config = dict(
    dataset='streak pictures of flow and ridge fields',
    image_size=32,
    cutout=0.4,
    mlp_ratio=3,
    head_dim=32,
    parallel_block=False,
    patch_size=[4, 4],
    width=128,
    projector_hidden_layers=2,
    lr=0.0049,
    grad_clip=1.0,
    warmup_steps=360,
    adamw_weight_decay_other_params=0,
)
Rows from block 4, named by matrix and row number. Rows with one number belong to one neuron. Each number is 128 + 32 x the weight over its row's rms, rounded and kept within 0 to 255. All counts start at 0. After the name is the row's rms in percent of the matrix's.
# fc1: MLP up (model.blocks.4.mlp.fc1.weight, 384x128), inputs 0-127
# fc2: MLP down (model.blocks.4.mlp.fc2.weight, 128x384, transposed), outputs 0-127
fc1.335 114 [123  59 112 172 144 133 141 139 117 137 119 145 140 145 130 100 113 134  83  90  80  73 138 112 155  98  89 117 123 145 116 129 135 170 113 190 113 155 142 148 144  75 110 141 102  97 121  87 119  96 106 127 102 125  85 127  51 127 156 195 100 161 105 132 133  93 146 186 128 137 109 177 113 107 205 121 162 172 122 191 125 117 178 123 178 202 102 146 140  80 134 146 161  79  82 115 131 153 177  89 101 119 121 128 122 117 127 179 155  99 222 175  56 132 123 153 144 126  84 117 169 110  86 154 136 100 147 118]
fc2.335 116 [154 193 145 132 118 123 118  93 145 150  98 129 167 179  90 123  83 132 100 133 138 119 135 129 136 114 112  94 173 159 141 118  56 146 103 140  51 183 132 140  83 117 147  89 110 171 108 119 215 115 155 170 106 150 162 186 175 167 141 125 115 185 159 149 144 163 187 130 153 168  91 136 138  84 155 174 100 135 175 188 129  99 134 154  94  99 144 155 140 132  95 144 135 128 102 164 178  90 107 115  76  85 111  77 161 142 117 196 132 144 118 117 184 104 102 155 122 114 168 163 129 170 105  94 169 148 127 173]
fc1.336 123 [141 105 141 131 113 161 124 125  85  82 124 134 101 124 162 155  96 133  94 183 119 165 156 123 119 150 100  65 126 121  99 145  62 156 135 120 118 141 102 203 171 128 150  80 125 152  83 185 128 127 189 146 133 147 126 193 131 143 114 110 143 174 109 144 132 121 148 138 102 149 175  74 106 122 179  72 178 143 208 168 179 143 116 230 126 132 114 152 175 132 123 135 145  84  64  60 133 142 136 128 101 137 147 106 116 156 126 205 154 119 178 138 114  93 165 119 165  89 152 124 159  92 105 109 129 147 116 112]
fc2.336 120 [127 104 139 144 188 116 177 110 160 182 187 147 124 110 151  92 147 166 186  72 129 171 180  88 110 114 140 191 142 133 147 117 156 192 142 108  99 128  80 156 142 180 145 146  81 123  82  90 123 150 208 135 141 160 155 101 110 139 114 176 164  92 114 142 137  85 160 185 100 140  55 134  98 130  83  97  68 149  96  94 131 184 157 156 123 108 171 140 155 171  78 172 137  95 109  93 144 129 111 125 109 124 156 128 123 173 156  92 113 149 135 115 158  97 189 129 158  95  89 160 127 151  84 123 110 141 133 130]
fc1.338 073 [160 150  79 108 125 145  72 192 136 150  97 132 125 142  95 117 168 172  83 109 128 142 111  74 181 114  87 103 198 102 111 184 160 169 104 117 114 115 118 130 140  93 136  68 149 131  90 130  92  96 173 114  80 116 172 109  80 165  84 107 135  92  66 175 180 115  93 113 143  77 145 117 114 190 103 103 132 134 217 117 117 151  85 103 143 127 152 167 162 127  97  56 142 127  68 166 149 148  94 148  78 140 130 133 103  98 141 103 129 146 120  99 138 111 135 116 156 157 152  76 136 118 159 188  99 110 113 133]
fc2.338 071 [132 169  79  70 179 132 144 152 126 118  96 136  56  61  65 123  99 147 136 123 147 172  81  98 107 156 137 105 119 107 119 101 115 124  92 140 152 173 126  90  78 166 152 119 105 143 148 104 105 121 119 149  86 139  85 146 150  87 114  54 151 172 127 160 141  97 131 162 187 127  71 130  47 133 158 130 145 196 125  77 106  77  71  67 101 136 113 112 163 142 112 108 131 134 112 119 114 138 142 119 143  79 101  73 121 125  99 147 193  91 136 103 139 134  60 108  53 145 110 152 113 108 106 126 145 159 135 124]
fc1.340 087 [ 85 120 107 121 132 133 118  85 138 177 145 115  79 115 127 108 143 132  93  60  70  84 158 120 178 130 141 152 160 135 117  87 115 119 181 131 116 181 149 135  83 124 118 127 148 109 204 128 168 184  75 125 133 151 119 166 109 148  80 183 151  74 136  85 105 110 145 178  70 125  94  99  96  79 127  86  79 101 153 100 154  98 137 165 125 138  88 133  82 128 124  83 148 144 129 144 176  64 118 154  98  63 140  95 131 110 137 153 157  97  63 113 162 169 116 114 195 109 145 131 128  99 117  85 114 134 117  59]
fc2.340 086 [136 120 125 133 109 144 111 110 101 122 134 115 144 160  93 155 106  75 202 103 125 169 117 110 146  99 202 136 168 173 125  63 166 132 116 153 119 108  54 106  97 177 148  99 176 122 146 107 108 157 121 117 120 149 133 102  55 121 143  84 105 168 124  53 147 156 104 189  87 101 131 131  79 128 149 165  88  94 131 164 105  96 104 133 143 138 104 153 102  81 152 175 154 102 137 108  75  96  89 143 126  81 182 148 105 156 102 109 193 118 119 106 105  98  78 183 175 134 164 172 130 125 117 132  46 114 125 122]
fc1.341 121 [104 129 124  99 165  78 153 124 136 110 181 108 161  98 194 117 110 129 116 118 162 141 140 105 122 122 210 137 130 114 138 150 100  70 107 149 121 138 137 132 172 123 153  84 110 146 118 137 126 118 147  77 159 128 148  93 125 126 140 153 126 135 115 159 161 194 166 120 148 115 100 146 156  93  88 107 115 149  97 109  92 176  71 111 124  85  94 113  81 107 163 139 105  68  89 221  49 115  96 121 119 119 110 154  75 124 163 169  81 109 147  96 149 118 195 157  86 107 198 107 104 205 137 143 104 111 120 191]
fc2.341 110 [116 160  94 180 131 165 123 150 126 156 128 106 165 146 106 120 129  80  93 153 125  63 133 160 174  84 143 107 157  84 195 153 111 173 137  50 169 191 145 145 155 144 103 101 129 133 157  96 142 192 181  91 140 147 106 120 203 141 120 137 164  77 111 161 148 176 127 121 139  83 174 120  81 143  82  99  78 152 153 127  67 134 163 130  68 108 124 165 105 125 101 117 161 165  91 122  91 113 105 105 110 140  97 123 165  74 137 152 152 113 161 124  85  85 153 108 192 129 137  86 116 108  79  88 127 153 130 109]
fc1.342 083 [ 85 152 133 157 131 101 102  82  96 117 101 139 133 202 109  89  82  98 124 160 148 128 125 111 143 151 122 115 137 170 143  99 103  98 109 150 180 142  61 188 147  73 148 122  56 142 151 125 116 131 177  96  72 103 123 173 113 154 125 128 199 143 113  87 150 117 147  96  32 127 113 155 181 164 169 100 181 118  84 174 154 140 164 132  99 129 113 139 170  84 132 127 121 147 110  99 167 134 117 148  98 137  66 103 147  90  99 169  57 116 126 114  99 173 109 134 139 122 103 174 156 140 145 114  80  83  79 123]
fc2.342 081 [121 141 120 128  51 150 105 115 114 130 127 117 119 165 122 145 135 125  91 158 131  82 135 168 130 156 109 118  83 133 112 125 142 110 121  84 128 144  47 157 158 105 123 169  70  80 158  99 171  80 185 177 148 123 147 131 158 174  50 115 129 176 116 132  98 169 129 126  87 188 105 173 132 145 121 118  91  99 127 149 182 140 148  87 111 172 109  95 121  91 100 151 158 177  94 172 133  92 157 192  67 114 157 172 148 105 146 134 139 119 132  95 166 144  77 106 132 163 172 102 107 135  40 139  81 157  88 134]
fc1.343 083 [175 129 138  97  68  61 119 139 152 130 126 131 131 185 136 128 139 103 142 112 128 106 131 117 178 150 163 137 161 119 118 115 164 158 116 157  62 133  93 171 103 129  96  69 112  84  81  80  93 169 113 149  72 120 238  79 121  88 158 134 166 169 113 136 167 116 169  99 129 139  87 176  93 131 140 169 127 140 185 107 179 118 171 164 125 170 164 123 121 106 132 116 105 104 148 166 137 132 190  89  85 127 128 147 151 138  83 136 129 108  84 139 132 135 142 114 224 147 178 122 124 149 119 176  97 152 148 149]
fc2.343 075 [168 196 151 143 110 171 123  80 125 136  76 124 164  88  84 122 150 111 114 127 118 179 172 100  74  42  82 172 144 127 102 143 114 149 114 103 165 197 148 104 142  69  97  54 132 159 168 144 155  93 155 155 150 175 165 113 111 127 145  93 139 168 166 114 143 135 124 163 161 141 166 171  68 143  95 149 198 143 117 111  84 117 143 120 104  97 134  81  81 159 105 125  76 113 125  98 181 149 138 119 122 156 153 162 134 158 174  89 121 121 109  93 115 128 148 122 123 128  75 125 129 103 103  68  68 102 136 112]
fc1.345 091 [154 138 134  97 144 116 119 145 140 101 103  78  85 176 132 132 122 132 117 120 115 110 125  88 131 107 128 167 125 173 145 120  72 134 123 164  97 136 118  96 143 115 150 143 139 156  55  71 201 144 112 115 112 136 198  47 162  70 132 119 145 170 121 150 131 105 128 111 175 131 115 116 139 133 119 140 221 123 132 191 174  81  99 146 138 118  78 144 159 184 168  52  96 164 136 130 147 115 179 161 133  93 113 136 165 126 137 153 146 123 142  71 105 164 128 104 161 142 143 111 145 155  98  26  93 106 144 181]
fc2.345 103 [120 122 155  90 136  91 155 112 113 120 160 142 144 144 106 135 114 107 151 124 129 136 121 157 165  99 158 148 122 101 116 123 183 165 169 163 110 136 126 106 153 208 100 141 117  99 166 161 211 102 126 132 186 131 143  78 146 103 134 122 126 118 170 125  90  79 179 166 130  89 154  95 130 186 157 165 119  62 150 151 147 187  78 188 106 111  97 118 100 174  99  68 138 133 141 106  94 152 132 139 164 116 131 151  47 123  85 161 107 111 151  81 144 168  87 145  75  82 200 155  82 110 165  97 146 168 130 157]
fc1.346 130 [130 100 118 127 103  57 108 103 105  84 163 117  63 145 116 155 125 136 131  93 119  97  94 130 149  97 140 156 127 155  93  85 140 169 146 127 163 125 160 167 135 111  98 113 175  70 111 149  81 148  35 185  57 144 162  93 182 100 129 135 109 185 145 122 154  67 142  56 130  98 194 131 158 188 121 106  94 130 119  63 111 135 163 180 162 166 151 157 155 122  76 137 100 134  58 139  92 135 112  96 114 133 153 167 160 125 153  59 157 118 135 124 137 125 113 116 152 102 151 131 132  93 113 108 111 111  99 133]
fc2.346 128 [ 77 133 118 205 102  67  98 154 110 107 125 104 158 130 158  91 141 163  86 127  95 128  90 102 122 179 167  97 153  68 131 141 140 137 127 164 100  64  86  57 105  94 105 176 131 147 128 165 173 106 139 172 118 190 161 144  77 119 165 104 130 105 133 114 109 104 126  99 124 131 125 198  66 131 149  83 157 100 103 121 107 110  89 159 118 161 158  70 131 154 116  94 124 127  60 102  75 139 141 106 159 153 131 139 125 126  95 131 103  74  76  98 118 147  97 150 137  86  94  89 167 115 155  72 116 127 164 184]
fc1.347 135 [107 132 161 119  82 178 146 103 124 161 121 143 140 125 108 164 106 122 121 130 136  54 193  96 134 161 131 113 140 199 113  92  62 149 126 139  84 111 176 123 128 162 155 186 124 116 128 111 159 122 100 165 146 111  89  67  28 178 129 109 177 127 134  96 180 116 140 143 158 106 153 166 132  94 119 125 192  87  90  98  87  94 130  74 120 178 119 105 103 121 106  92 142 185  75 118 105 139 121 101 132  81 138 154 120 120 128 113  91 117 129 117 139  62 143  95  72  74 105 121 136 162  95 137 156 162 110 188]
fc2.347 142 [169 177 139 101 197 103 111 161 102 111 141 125 155 145 144 140 170 131 140  99 181 191 130 153 110 151  73 109 169 128 148 159 140 139 162 155  97 111 113 100 125 149 135 234 124 131  98 107 140 160  75 101 119 149 123 108 106 111 103 106 172 122  99 224 125 103 165 113 123 133 136 142 112 108 116 110 108 199 128 119 126 121 174 193 215 102  80  93 173 122 131 107 161 147 156 121  68  83 143 110 167 131 116 185 142  99 108  80 102  53 121 137  99 137 149 119  92 129 149 162 182 115 122 124 142 116 158 129]
fc1.348 072 [147 106  90 105 139  93 159 212 136 126 118  87 115 162  76 148 117 155 140 118  82 146  73  99  83 136 139 210 162 140 161 137 108 143 171 138 179  94  87 108 125  62  86  74 153 120 168 162 130 210 118 132 142 108 190 180 125 143 157 136 136 103  91  97 136 130 117  97  95 161 166  98 160 152 102 129 120 112 158 164 160 121 116 160 133  89 154  86 159 122 122 130 168 184 170  81 182 106 122  83 181 174 141 159 115 143 158 134 130 117 193 112 191 131 142 102 123 168 156  96 112 152 134 116 159 105 119 122]
fc2.348 071 [105 162 137 121 189  86 114 131 159 107  97 106 192 142  95 106  53 112  80 110 106 183 130 100 212 147  92 113  97 114 113 118 128  50 133 178 142 116  95 164 101 149 159 147 144  92 149 161 139 109 174  46  86 151 114  97 156 171 103  78 100 175 106 158 134 165 150 106 173 115  95 181 143 126 143 169  85 112 132 180 130 108 126 125 184 145 156  95 193 141 168 163 150 137 152 112 120 127  65 117 151 127 135 124 142 117 161 118 138 113 142 114 178 111 166 162 132 115 104 138  58 121 144 121 153  88  92 136]
fc1.350 104 [139  73 140 140 142 126 139 123  96 139  91 120 103 143 140 169  88 147 161 152 101 141 161 131 103 111  69 140 166 120  73 164 110 167  84 136  98  62  82  95 122 152 148 151  98 143 174 176 169 157 106 125 161 106 192 102 118 118 112 189 123 234 132 114 128 159 132 116  96 118 119 145  86 158 101  89 208  90 133 165  96 145 119 116 119 118 165 107 127 120 116 147 148 126 154 126  92 160 123  81 154 176  74  81 200 148 126  98 110 130 179 126 201 155 132 154 121 129 153 192 178  74 118 124 111 113 137 126]
fc2.350 106 [113 127 154 123 144  81 149 127 109 112 124  81  83  87  90 114 121 116 135 146  78 151 131 138 148 146 106 158 101 131  76 106 133 106 117 133  94  90 177 166 126  78  97 178 133  91 139 106  95 107 139 167 119 128 141  83 144 141 126 154  86 115 116 199 149 128 108 125 132 156  32 123 122 134  68 120 188 116 207 162 113 122  81 191  96 137 147 150  78 117 143 138  67 165  84 162  65 130 155 111 127 154 142 108 150 136 117 158 139 140 157 168 214 140 192 134 131 178 110 177 143 153 160 111  74 103 169 141]
fc1.351 088 [163 109 136 143 169 128 105 159 106 130 103  93 175 150 149 137  87 128 105 132 102 146 103 105  97 124 103 139 161 152 137 101 124 141 108 155 122 175 147 104 105 120 104 146 131 115 174 148 128 125 194 151 168  75 164 127 162 117 119  64 208  77 144 200  92 190  57 202 112 122  87  92 164 164 117  95 102 202 154 116  83 115 116 125 152 150 105 129 112  94 103 141 138 132 144 139  69 179 131  89  92 152  94 111 140 149 174 155 151 152 117 119 144 121 120 156 155 114  78 182 142 175 114 143  92 191 148 197]
fc2.351 085 [101 111 134 109  83 144 143 149 203 111 174 138 103 110 156 164 128 166  90 102 120 124 116 134 179 161 112 173 186 150 204 127 109 142 114 156 159 163 100 157 125 122 147 141 115 125 152 132 174 133  66  92 103 158 129  81 166 103 172 177  80 120 126  56  62 111 134 118  82 122 108  67  95 108 116 114 104 112  99 104 100 141  98  70 110  97 140  98 145 102 125  69 121 113 130 161 117 152  75 103 159 149 119 157  88  86 160 111 114 167 168  84 101 168 125 168  95 129 142  61 158 111 119 116  80  93  59 116]